A small model that answers yes/no questions on an image's attributes, trained from scratch.
Model: 7.2M parameters, 48-pixel images, encoder arch densenet, encoder norm batchnorm, encoder activation relu, encoder depths [9, 9, 9, 9], fusion encoder width 192, fusion encoder layers 10, fusion encoder norm layernorm, fusion encoder activation gelu.
Training: 3600 steps, batches of 64.
Data: trained on rendered made-up planets, 195000 training examples, 1.2 epochs.
Rows from block 20 of the image encoder, named by matrix and row number. Rows with one number belong to one channel. Each number is 128 + 32 x the weight over its row's rms, rounded and kept within 0 to 255. All counts start at 0. Numbers have three digits each.
# conv1: bottleneck pointwise conv (encoder.blocks.22.conv1.weight, 64x160x1x1), inputs 80-159
# conv2: growth 3x3 conv (encoder.blocks.22.conv2.weight, 16x64x3x3, transposed), outputs 8-15, a 3x3 kernel for each
conv1.0:195093123140150210122119083151183121138185094075127110106110082101083143168146156086157120142116150135133120099135143175116102092115104111134109104149120134210104157093100148172143143113124198079134131168188152073153123122095054149172096150
conv2.0:084219128141145139139073116101122122181140136062134149103165120100144120125098185164131117106144131203118123113102201066104160124132102162165186107120124121153123126094165121162099127191121141098131103143111159185141
conv1.1:114147116157120128109176135104062106148161083091107163149166122106178120148125114104189136092105174105123123156110120124162144104157144128108180075075113163163185168107149131157177085112099136115110109142109074100167104089093135169076202118
conv2.1:128130122132141156172085148130154122087120145208123153118134142160096137199191112149139233120105135165128169075148129131159116091075143157141150123094132126095145089132117160164116126065243169099123088162100136106108
conv1.2:141104089078162151170151132150149120119137126080188090162193176134125190125103147123097120134111165086235101163097182107182116095119135164102099111070091148093180123188073103071167135164084119126116136087102123091095128131130135182143089087
conv2.2:121105097107141135208116116128138171185106130143086119092110101181169119149130106125081110091174098152110082160102102150160091145171126123135120140076156116124108103096176142104132137090149131153168107082155122111074
conv1.3:145168076162137113129136101083156109133157138118083086185136152159099118099158157191085138147172166102154133131133123073162169157095152084117118126150133147146166127166087105108130099129110139117132159060176121098109088065150114078168153127
conv2.3:087087133107153104167132108107073128101110073150182176107130167096136156135148120158128141097145132181096162175161101071148101091122130076173096176075163164101116101098072154107079100147125122103151140145145139114051
conv1.4:129102112118161099127115116150114075097119117102149134063149220154123143126127136149107164166070147160152087081093111091133105131116154142124119102131160152165118115160182070110138105155134125122097094174060050136143067164136113127095127078
conv2.4:115104102074148097123110125081128083106150133133056182055135143114133144126158141141117136151128103163131134227079108094097142114164144089108111113185097114130110110110112174118125119111111126121102163148149118122088
conv1.5:108105173152102059132134128143073143110106120105128155127147109177087152128138116077118116127109106108106139137109155107093035158103113164099140139125122164165079140124145138106134096120141097132152086141074186233151085120135056131129165114
conv2.5:126160155107071137148142122196127157150111135072151115132096125093126129118167121126100117122171151102122141096099111080159143123185119117081193112206111056196101164106125092086155144160089118180134136065130104142182
conv1.6:145156122138098131163159116091102119097148106122130091154126041149103121077125170166113114138121131081105090122156164092150122191137111067110078127163111131088098148135143116167131117147106109144152129108206227124177093178197115111149065159
conv2.6:134111107126122142081126140128070101089143084083128142103101136075148164114156199134152141199128096111149107158112145179186121096063175101081091077161156126114131124135117105183076132169047101130136138157161127139098
conv1.7:109162150111090145165098179119097170119111109187183128153145129126110152131144124194132163075127148077178142133197127157105111108134189105125069157159215114079097119095098114078142140150157129090149110084130099047057078081157149152114074193
conv2.7:131133138101091098137145184049098084179124134100110173086138154136174060054125086153111159107150134133146159127133111128156133135112146126099150115076154146114133232096151101080147088158100157140188138139114166118191
conv1.8:093144091156095146131139128146176105077094146063138134127117061091157132139100109129138089139145117119127087131129164142102099147139109094122118090175134084128083135122187162103181115064124130112192165086175112157191118141104098180132105114
conv2.8:163139146117142097121094130193115095125151131086091165127086111146090155153137130155176196184024162128126148078152073104147117135091154130103144083156142143122123141116131136142124142136123121104099129199103103110160
conv1.9:131171120131131177151170089144193086164171120096101084171127139121191172128102125093077167149077115107129099110086114118143144110103138096130152130173116161180115105130173131128106117088110121139138128125255121152182143103146167104136161156
conv2.9:116145094105139093144171124151082099121134141107164126128114103136101167090134250065140120133142161185098138191108116079150239060133103130127068106061146103119137138145120146104137145123107143128097172101199125108092
conv1.10:171105157133099096115126115115091171122158087145152149221114091101125138127121136110135110183134119116085168147111106131092149134116088185128148182184141161157093162091160104183110163142168156100129128154137097080030194184120062122164056104
conv2.10:088105122146103066219118188092077103162158137143075120166115128124119148128122130130101176128141136121093127102165127145100136143116130081119126112129103164079090193100122054100158080091155165213135099059112154148105
conv1.11:154123101110155093120160124094176147160101100111131054123095119103055124096109106108165028144209127095116129085149135137114116129126122096119128129204152147121149185164166179098104144135126099121156047066156116156078140158131129120120119131
conv2.11:064207101156177153093108166172114136121134099085120157179104170061196120166143128114148103178085157154146144186151140124149160125100123078203159127112072160134104095169089118126109095157103089136162106169129152148141
conv1.12:137114070135122127142078050098134141107102107123078111123096107084158073099142092134049133121225138105141084115141184146123150152153107085068110157119113056114121193131115181093103141134176154111123156071119118184150109140108210128057118177
conv2.12:107100135160135127148110089100129128091125113107076183152171121109088136082098111133130148148056203110186113088147139112137093101121163145159103097149149142176140093180109111125141113160093093090129161173148098130160
conv1.13:170113089129232120098155126091130071161115109138168141188139121148148092134160130184132168154049100093120197098113123102096139122137119075131156142132168055133111067065117201124163161126126076135104152115143124143109109107126098107119114114
conv2.13:105166110067158101193101142076089142132142125171155127103169086148118183069171127186140118104119084152122145157087105151114095123136111148122121103103124123105087182126148116080154105154121113158159169106095151109129
conv1.14:147175119188146092176141120146129143148175135127136101087115108160116109105167099126107087067178090098109148151074136042098101162141131135172082110149080141209166065127101097126109152133163143120186122137142142145149124150070143124087178098
conv2.14:111126173115126155134184112142048102120130121055130081139106133145121070149145131114119061135171106149077150042225092145108173151153125118180119118135156108113072114136156115142083120078132118109113133096121139146125
conv1.15:152186182093150121119101156091132097183138142177199115120132123133116152120148164114130144143133143150098110133145192158221123104136114198114130162135114102077142156148177089119100125114145159171130071121158173142112164160090128116078126138
conv2.15:099149081094105116154154117170117121097103132154148076101167135073117083125145082061109114137160138092154049194105162171057108159112136096080107072162079089116111093100116157095095117153144164160148091118140048068111
conv1.16:117178203157146088121136122104135114084125155105148148216134171216210111133054175120232116119127121129131159114138124137133153109133126143158170111128145149111187173140155158173138116165086154178099122151112140061092177138153105140108055113
conv2.16:162149107095096120133174152091138106159155151107097123072140145197137123176137129162105145102139103128125162070198154139165068130120147138069112176083080119136155145156138119119139124092185142186149102073133161136115
conv1.17:146127150086036171155122131109130131138109185160165111146149130125137177103108113112112100139112173072091111125034164076103127098141161059086095173185160160057098106200141141160109083103123120172102126136105138159163080162126105153173134130
conv2.17:143158138151093088158119181106060137113098114102150134171142140084127167105094122114093114136243198148126124089136210166157169150126108087141187097096187094118125137092086158114089089101121134180134131128145151160089
conv1.18:080184138125086139168163125141090089157088103127105131129109077119177130135121167084187159111114098114100055187093075098109153089161137130133144133079107113122140153122151142165138091085150146084128158194192179058146121067137073135170126095
conv2.18:113140131123149164145134111142117158102142130061142172121113128156095088173084157121144142143073133121098129121207087078174125137093175130184081099112137158100176140117118130115114102108147141111100073207108158082117
conv1.19:088132104093104155151114160171161068166139128084086103103154134092154118140096124168125152132098187167117150122126151019127090111070109090160129094099099103094152135172133122138137092141121144145148109142212113204244125134132187126110132151
conv2.19:173087109073140141160092126162135146166160096137104138096127074146136154114140171130136155165082117101152169108127131167152090126111172134140194125103126111126159073102145147185089125122060119069090144129139115123136
conv1.20:104141097173114139151091255086095098146165135145171139116141126100143129136102092173058112116140112104120147163158149084139103129094132155131122147183192127162106156146150123127163187082171104104164135105142042196124176152147143068087117194
conv2.20:187083153141081117158173195105098087164098147142127120106101133108123083110113063125110127112119099169093114168104063146095097135150096136100138131127118137120105181101142144104192107090136113151174153065167164145175
conv1.21:164123152110101085073128130121121088143110108087113142120163074135119101110167116131124145109151107098108135170133161204169123086114144130123105125177121118092120139145102094135089109171126120055104070144178090103174054160070118159086114105
conv2.21:102213097145136144121139125129142134123191067119148103139127147139163108149083096130131127078179172139161116119136106068168158122154161115096119184145165084119109158091163101125138141171100152127163163078084081121165
conv1.22:145171177117087133094105075110145144101124125064118116090153150111079129137098155140143090085129111159096117113069080114068104116096119136083121155075132125179101175089151193163198069118175150107179165141177151124119187185174108175139180153
conv2.22:124114200090124133184089163151141095111144142094091137077160097103110109082131099143104188131153063123112110173080215201126120105185097116063160083122113133144100094102175132097128127119120148125124112146166176104132
conv1.23:144125110144118150128125146119100123139151114182124146129127094112154111141085126110135136143078145141105134147152083157097124135112160155166121149110124090193077173176153128169155129129124213192130117182198121135241171080165150148141138116
conv2.23:091126120098101061129118147127133187141163145062143125151134123139111129095094100145067134104211127157087137088184141103130112084216119177147132072119139139151103141135123144096182107112116113110124118116109153089147
conv1.24:118094111108068085107093163137140110108129112152128093156161181145113119118120121155145156100156132149139074122105133109107132129140137168104132084113065128195166137124154061102094081155078140147116122176125073210154135116116157092067138123
conv2.24:128154096168129185109140109157168084116139165080183085149103112096120086103101122144149133148140103108127131082104167097157071108140109126193150103235063176083161147124073123093096098092075080164121127106152114095096
conv1.25:109107090092135144103105146131154146121069129094152145144086089098166207140135206175138062201157131176089128142107159129155133108087100115114170135088047138093073112175095155159115114101080163142165122097165183109102128098086138090114157083
conv2.25:159045137061148117080103135122110137101145154197121078156160142087141179110126139153121135152091083117123163236145119134120131131171131112149100114097129089054146107112098114146109173194133108155106122145098129114098
conv1.26:175117122079120166158118092142138092155134129084087140098099113109152138171151163117156076117106138166136139115186186101109102073090106114141157113053096173130120091176099194128115121181126113180173143124122111124088087170122052136080176084
conv2.26:193112098114122068094121168133153148183189148181079096112119109121120160154206140154117152126110100154166156109136155134184160113178143163112097152037120136147107111098148152155102135151090136133108147119092139114143
conv1.27:142211141195120116080190131179068081084168101139090143103065099105167148097175090139157080181152099094110088138069099156102091157139118117110146100134044049084189127116107132164120121097084108158118077095137113173162092122170117147133179073
conv2.27:124098146099137126133153120125064057110133107099141137137129094135106169139182146108123165161107107153099123067237128130104089136136117176198141082133188106112165138098169122133135123163143118132085138184101141064173
conv1.28:140136167123088107182136185174104141110183158123173151153097155187185136145137178151109109133136138102117214119112134100117124134143141117091132101135139090144101111134067153143055142118168088154195114084082168079028126165114063085147035161
conv2.28:128141148115087111151163136063119115164140137119051126088069140141159139093131120115067144100165144164103154172142086126128124170133132110112159151120073118132126148124147176045180147144147141212149123049069186140143
conv1.29:104168116193121195106128093068134178183148156107160127125101104118094132093201121109131159167122118123185100115058132084110202175112205134055124151128156123115179104122110069159125122159183110110154149120184189114097185132131144116137105097
conv2.29:158118132100173098095101137098069161080135074110207187158111105107142109138162126088128109184100125149127123138193158132052137146146115094208098111079151147093065071157156103091137110216108120123099111170143115084103
conv1.30:143100095187160163137165131060128207104152135103043086086130140120123117121137110091158182108179150142140110145189149117087089179086180115118077144169146127169126123103106111086112091125097154108173184123074136140122114123141146084129096090
conv2.30:126084077147114143101102133125057113163138121072161110140123063149143099122091095117136127126131121172139098141159098077139112149205051098154087085171101109178100112148137119153151130151072121113180117140126114116135
conv1.31:117158108104139110084217122100143111077143145134119118138109111104095094120134201127105096099156110164138067096138197092172115119133162116143099140134079118125084101138167183079116093149177137167102085109129158121119108079142105152062116097
conv2.31:110067155151121137081094103180116120139156139124129143168136101108114122103163075099127189153048112099169077155202141176144136098129143105123156100180114079135117071132152113108099058148147117132092091174122126091123
conv1.32:125078108087106109123130074071144078123118110138150152073110066099163185141060101092133106143098141130201141110128198147112098136146133104168074123215119062125129154149148102130141114111132108117146097164113108116085169176135192163107148082
conv2.32:119078179126124090121058131172133117104140129124115161053197128112144134123105124106161114142084145183127148069127097187115093102115173135099120052138119161049161103155146124116088132170166143119102107154091065096149
conv1.33:094162126167056119176123098103139134111118134113146066133144098088109139130107126145114114117096150073168091124140106117181039139145104188088139141160129080092184144111181232090113117149097164127102150114168145124099110186128077116070149136
conv2.33:141082159123205106151110153147101092127162180111161102164133074136117175140095152113127107171098101122151082196106127142181143077117163095112034099117168129152172158124190071119108136115087108075139111134133091112140
conv1.34:099183118171138090095207059171128128173159134103175169087089179108138064100171158091137130116157079137106103138122139153179121135169127133086134102100106163092152061065141156161165108159090117133124197142201096158078110093065096096146120134
conv2.34:200148104150079138159106153095098118119143079149133109123133119131163130123135128152154142136117100139144088115255097100111079108115170039129091132181154140112140114149097122119113104134180166151139117120125131103140
conv1.35:125151153173129069178142097114146070151157223116139117117128174112075149095179125112103160137161122110073121091145109115099053194169083125095136120143045063091142122115130087102101126093116148123155113092137112180104139166101113105132100142
conv2.35:147175043180119118165100174075097092096094085183161152127121130081151139113093134118136107177169140148093132200113101142068089112140101102116134108119156161117100079149117152116107147098157141157168123095158090144103
conv1.36:108066100131160094143126134139092119173181214121091148150080118080135120152141148105111062136131129130135131145191118111129215090080101118088095131114128124123133097189019104122159126107143140150145106111112131171144116176123133161082151124
conv2.36:153155137145133138126130166124096147121145125105195152138227126111137158135091123135109090081169154132121171106129175144121114155156079146137184134111129135185132075099131122183136117121138119185119100099119134183105
conv1.37:160122073141152088120135105131101122103182136083129173105081073078082091162103149137089157068147177116158178116151137176166200085064094099087042124134118098210101114169110099148150166124128136115117162101113087117121175100197120076144087081
conv2.37:129111101112138169134156109155167135136107077116173185144128143134116137130091143108163095108122101138091150230117179118108118118175081180125186067096123101144131088128132113155124147136126102106114148121155127149111
conv1.38:145120178103137195064092088138190125113188146106188106170140097101145132137089103092095144171077135108110060123113135130157078109131116132077136117139189102058102057149086141109142142111122129110143082149132147128119162147104172093187137084
conv2.38:135181110101201105125124105152119097106087169171174169132160142089136161145116141089120150155138168164167120106108176140054185155170125157145130107068151088069130134137142135164091129131138189097093097137163145102136
conv1.39:108125094152120150103047113171084105150128128124151147157117110136168100135149116204144120145091061098078150143152112116180117118099175177166149155204195146104163134150160111080150164091141115092176117117104085110075113189159093107092052206
conv2.39:144163127115121094195184166072115071138117073122135126101091182108140120100133056174098145124165126136088126128164132118123123131125140105120123123120112123115115146100078124131204160055175154185166131056130185168181
conv1.40:142140062188125083154097097110122077122121107109061100144082166122171114111090099181131102180173121100132103087092072151154117098149120121117077101122090105102118072118119113100119127191132100163177131120094098154138099105107175123160190118
conv2.40:168153120147124132091059134131125136112129108081140085122161127113173134130171143128128118167117107119132185084104095125105091144123092230087131132165114089075154149095158107144093122107152135126114112133132142102108
conv1.41:103137104110152169145168127143123177106150069151139146178157077127104161148130117106128093105166110111184158118123077138132127139182151114142134097144143140185146117138112123141127093156149100090138119115133106096103210145136187234090111050
conv2.41:144096129093121149146094151111159089151166122145131147119123125191137109176121098169163149081057152153156141113161118115150129086140120032183113156146152159117144121190118062140080040169148147098171122122176164096093
conv1.42:140129165147157077104133144105179129085147115135157149126096151113138146138099136110074113140121141050128134144214116084164131101123136134144090120137121147104108119138126138149133155122122145179100085114119129141167133165120081112188140131
conv2.42:098218129128102101131095090148147142186160076135107073129156130095170110156146085152125117110163146131137208100158110128031128146151177149128158142098137077179112150113121108132168122157163145159140132117127139170126
conv1.43:163133144173080149078177122136115152139191174099181166116115123096176150150141119140112112121162141070099166148170091128105095153151126148147137119095119106108184183097116152203098078102113182121163136158198149078056151127111082101170062156
conv2.43:115118148118111088177094143125091115082157140115111147121144130152095134167163130143076158134137129145101122157174103160123158108124121121170120123082127138089105084088123169127162075105125170176136102086130186153143
conv1.44:096120067112157148096103104109184112128079104114145104122144121140131151163086165128135142096157155097139083092214095144148155116136132059151190141083066150070104126196131211121087129138151147119147050132139156107093138195178122128101086116
conv2.44:106139123054112125171126103104184160167158101144061146157156143118096185098130079133141125165129140128211156167139065186083111070150132118152049172130119106105197099163150182196130119174086143086078129151118134086117
conv1.45:136094196153103103141148178111201073141145170110087129135104153129172107123126070150163165103123161113160166095132140148132072105115119110178172076150205135088127114140116042066116156178161031064125117086131078121161134066107141087110150087
conv2.45:142089105135105110153130150125136074171156172153132168080090192133140104106175107135141151136066117150117160107173118085114109123133137140146181081096093109073111197054143124138131149116189183096198109102149107120184
conv1.46:113115169167138119079054107153107133125167134116098139107099093101066086128155133144133186123148136140153135140177073163129133145157165138140143133105171048243118193126119154151144190134138156118111090142086118108201095126148119113120129099
conv2.46:119131155143082124115113142119143115106118085097136092137139099110088123120081115133112111093175137134077095145146143091123106103244071152116131108101193061191117136150156176059161116093096138086133121103140107111136
conv1.47:103090032115117081137108114108084127141153122040132099173142147089097136167114209157107098112155178104084148100087087144117204043181111068116095142157040110116138121098075105127124169113105118204142156145180166112105060100160138095085100081
conv2.47:127066091155157123155063143132152143084132063159156091155095154125139124058099137148114120147101131112112121184146127113213080123097146151158050128128159088111191071113107139122090136158141130100129160121148150123067
conv1.48:148109184110132126190133097155138164175162206127177132133115103116098189111118120153133144130144126100145101127063122118148102111133135094034115116133140122127110128125116141118126073053116120148152088101138157223139140175055132154155134101
conv2.48:182200152097087135133150145089071129113127160148165110107106120085098134172148140099106144148178191108111083192080166137086134122105074061129098106090129092135098065050121117114106089107159138181138095086137132114116
conv1.49:157150092166079097127096093129138095090181125130111133137120122188104087066205083128106150107101103130107137129156137043100062173135131174138165106156139112157158187122061129115156155137164065183103088100141145094115090093107086143127117142
conv2.49:082099095144086127121127141111082112094136124081093100179109094056135126081187122125126105093157142169121074065205192086126104069148110138143146136149135102093128137121133155102117106154088115126121144134100133127117
conv1.50:133157114091156159135092078135164153125153114118117098098127167173120171151069113142107115128162083155117125105143156143131139127120084138160113129113138192144189131120186103137107088191150046189125056144142125051090152170106129130087149085
conv2.50:151133119129146105140090137175104146116183129106077128100127122110138081134198109136139133127115110153142135118089110140181183144159229111148124181161110091166156105127109116137120180144156106084101173110135161111117
conv1.51:146131158171119155130150084069125100140108061058211115125094138144070158125150085134088101198095098126086147127110156096062082104094121100050092090149145098148092120070102153149133149106123148164094104132096127141095132137105098151093108078
conv2.51:091212142141159062051156119097099111124156198105138154115136161118154123080150155150114073124142144187132136129173179148091145066156096085146152107076093076105095151124125051091113149132122122155139130096122170090173
conv1.52:135170169142132122080101139134137112157183153095076151111130186166150106113141129125110147129116152208173119123138145096067152098092139161177153099098134134037159091089104092100111104150117103176092091166180158213150112121169128152161125113
conv2.52:103082074085138166177163072121086125083148161151146115063105111149141075091095140134124117166050095175133121127206115083142082138113130073165091142115139050164150146112137117101110127075150133096127122114116141134133
conv1.53:116089120113130090152153113074134093152148132131136134117153066096082114103135105093093098107163129116115093116144197151136137117154111157128136097225071159095043173129127167112035168137081104143118135136124030096142088107137112167170089101
conv2.53:072159101172107122113127180151120143081106109100116127129115160143160131162135136151125109134082132108131184120183131116110134125086117064138140078140128133061066127088107080092109088238074103144145160146078075120116
conv1.54:179117076160141116136064157140186113093107117108146144134086142121149115135097139188165174199101159169150189114102119092149159164127110122135121126051179183154163080076104135087151102117115167106077148105097111076086098139086150122187096063
conv2.54:209119108138109078172125134164122133111124115174064125121087130082134091115127134155102057109116131147128188101044133142119134140109135135135155082079143094092138134170167151124099191159121123120140149195117111112136
conv1.55:115082156142164138144131104144105117114101130152176123100095064124127080099165121084113134126174103100126121095144169118171091148152122126072126100133128101198078146109178114140063116111142062150124087150079111210101091090121165159111187113
conv2.55:125137135160101148139143192101149143123076092126151098179084091105144145084150120106100147102146166137136124199161095121144126098185117106148156054214100097182074132109130113118152086144114102195130157098148074134164
conv1.56:059157135116123107119167166109159102103140132159149154113112078117085096116113087069122141133079140097095124110181118109147125085107114066108198168162220147107152131136121122124145149178117139137161117166132063069107143061145069188106020196
conv2.56:160155116094067101165102198069123109188130145136073163131108117124177078139151119148137181124122109139108179105169087099123139120133159131130133105148091122101056207100147154067212120077125193152159099068136185180216
conv1.57:107138077124172194104180172192056156117145153133131078144168163106163125177100132129097104132165099098139132128122053115174138095099118166156141117108111086063092151212157188152141120116130142120132138114166149183135129148159109080121089125
conv2.57:144087132131140121130107161145142120126179119138088117147153156185117155088104167120141185101076088169161120118116152111105143134123085120184106101098146152109144072135119118163154088190139109115097095184087146090105
conv1.58:136151115134116167113131112085132086098155095101090132125106162129127109158136095112109127113125110129133122170208112137074195164105126147130128108113104090117118147126063217173115179145135152172123110131064085103173172125161164106112179143
conv2.58:122168131125138105120113115142127139193133080114172176137173126136120147096084097169088136084189127124149184079168112122061106135118133167109158129119115109149138145143167132097174102125197108138117108112142175131183
conv1.59:129128148172136142139158114138082174095155148130113159091160180176068082105206198161105146088160151079106092138103104120102141102096134129158085090118179082161097119157056073128132166121127118119114110093131168171203085119091037115190140138
conv2.59:120159183106105103138130096114067111149132102125143117083138104132069094091161181125108137106188151131110071156161143083139110093133061078142098192103151099145114081111132124123081143180163103161079087131142151172106
conv1.60:117098151097123106095132181088134092151157138118111184128088196090150098159100133073122193109100142166059189124123093141100090125111144118196147085139148152110171176153162171136127132146134094127128171213153078130081157094084086161159105112
conv2.60:131098058096087129156171131132076114155120129127083122078110132115155120187141110170089142100122119152124205088096103147150147166115122129112161150131164111115144149111124123110171112090156210125147119106093159133165
conv1.61:108078128133096100103116129122084110139153155147178130096084143088154158060143121141133141135148104128125140194172110077164201101109144147099175108122123136165177105155134124117120137101112072147047092138073169115208076131148123160146191090
conv2.61:094109152121083117111170154101157143169110087096117145136137103085187129098115060098092112063214143124104181130091129155140125128117178167165160151094143123131115106126160133103161126127143133196153112106137121136115
conv1.62:091168156093116083120113111151098131066106140107146083078136140115113129117143148130123127180167103148095052133158155142128119112084151115104144156082137100102115135136088248115118140166111124143123152100099050160144147086162097165146085165
conv2.62:121165142142173082125071160166168146146157121117149086138147081101099166058127071169131152167062143087176148095097173134158115140116075183152122151111097121162128197122130129094141119135093122163137090192113156116160
conv1.63:109147094168146128090144081137108131098100133124176182118176065107143113147148130094133101076157131124125120151136070134100117096167152149113135127053104068133126113169165129096173152099145126103134049084086097146126150140112138156119129107
conv2.63:103091122157155192133124101119161141093130085113094109160133151091054130143159180128156174103039157154196108128125194154098126114095146091084160103128093125168111099137119099100089130129161135150157140131131130079148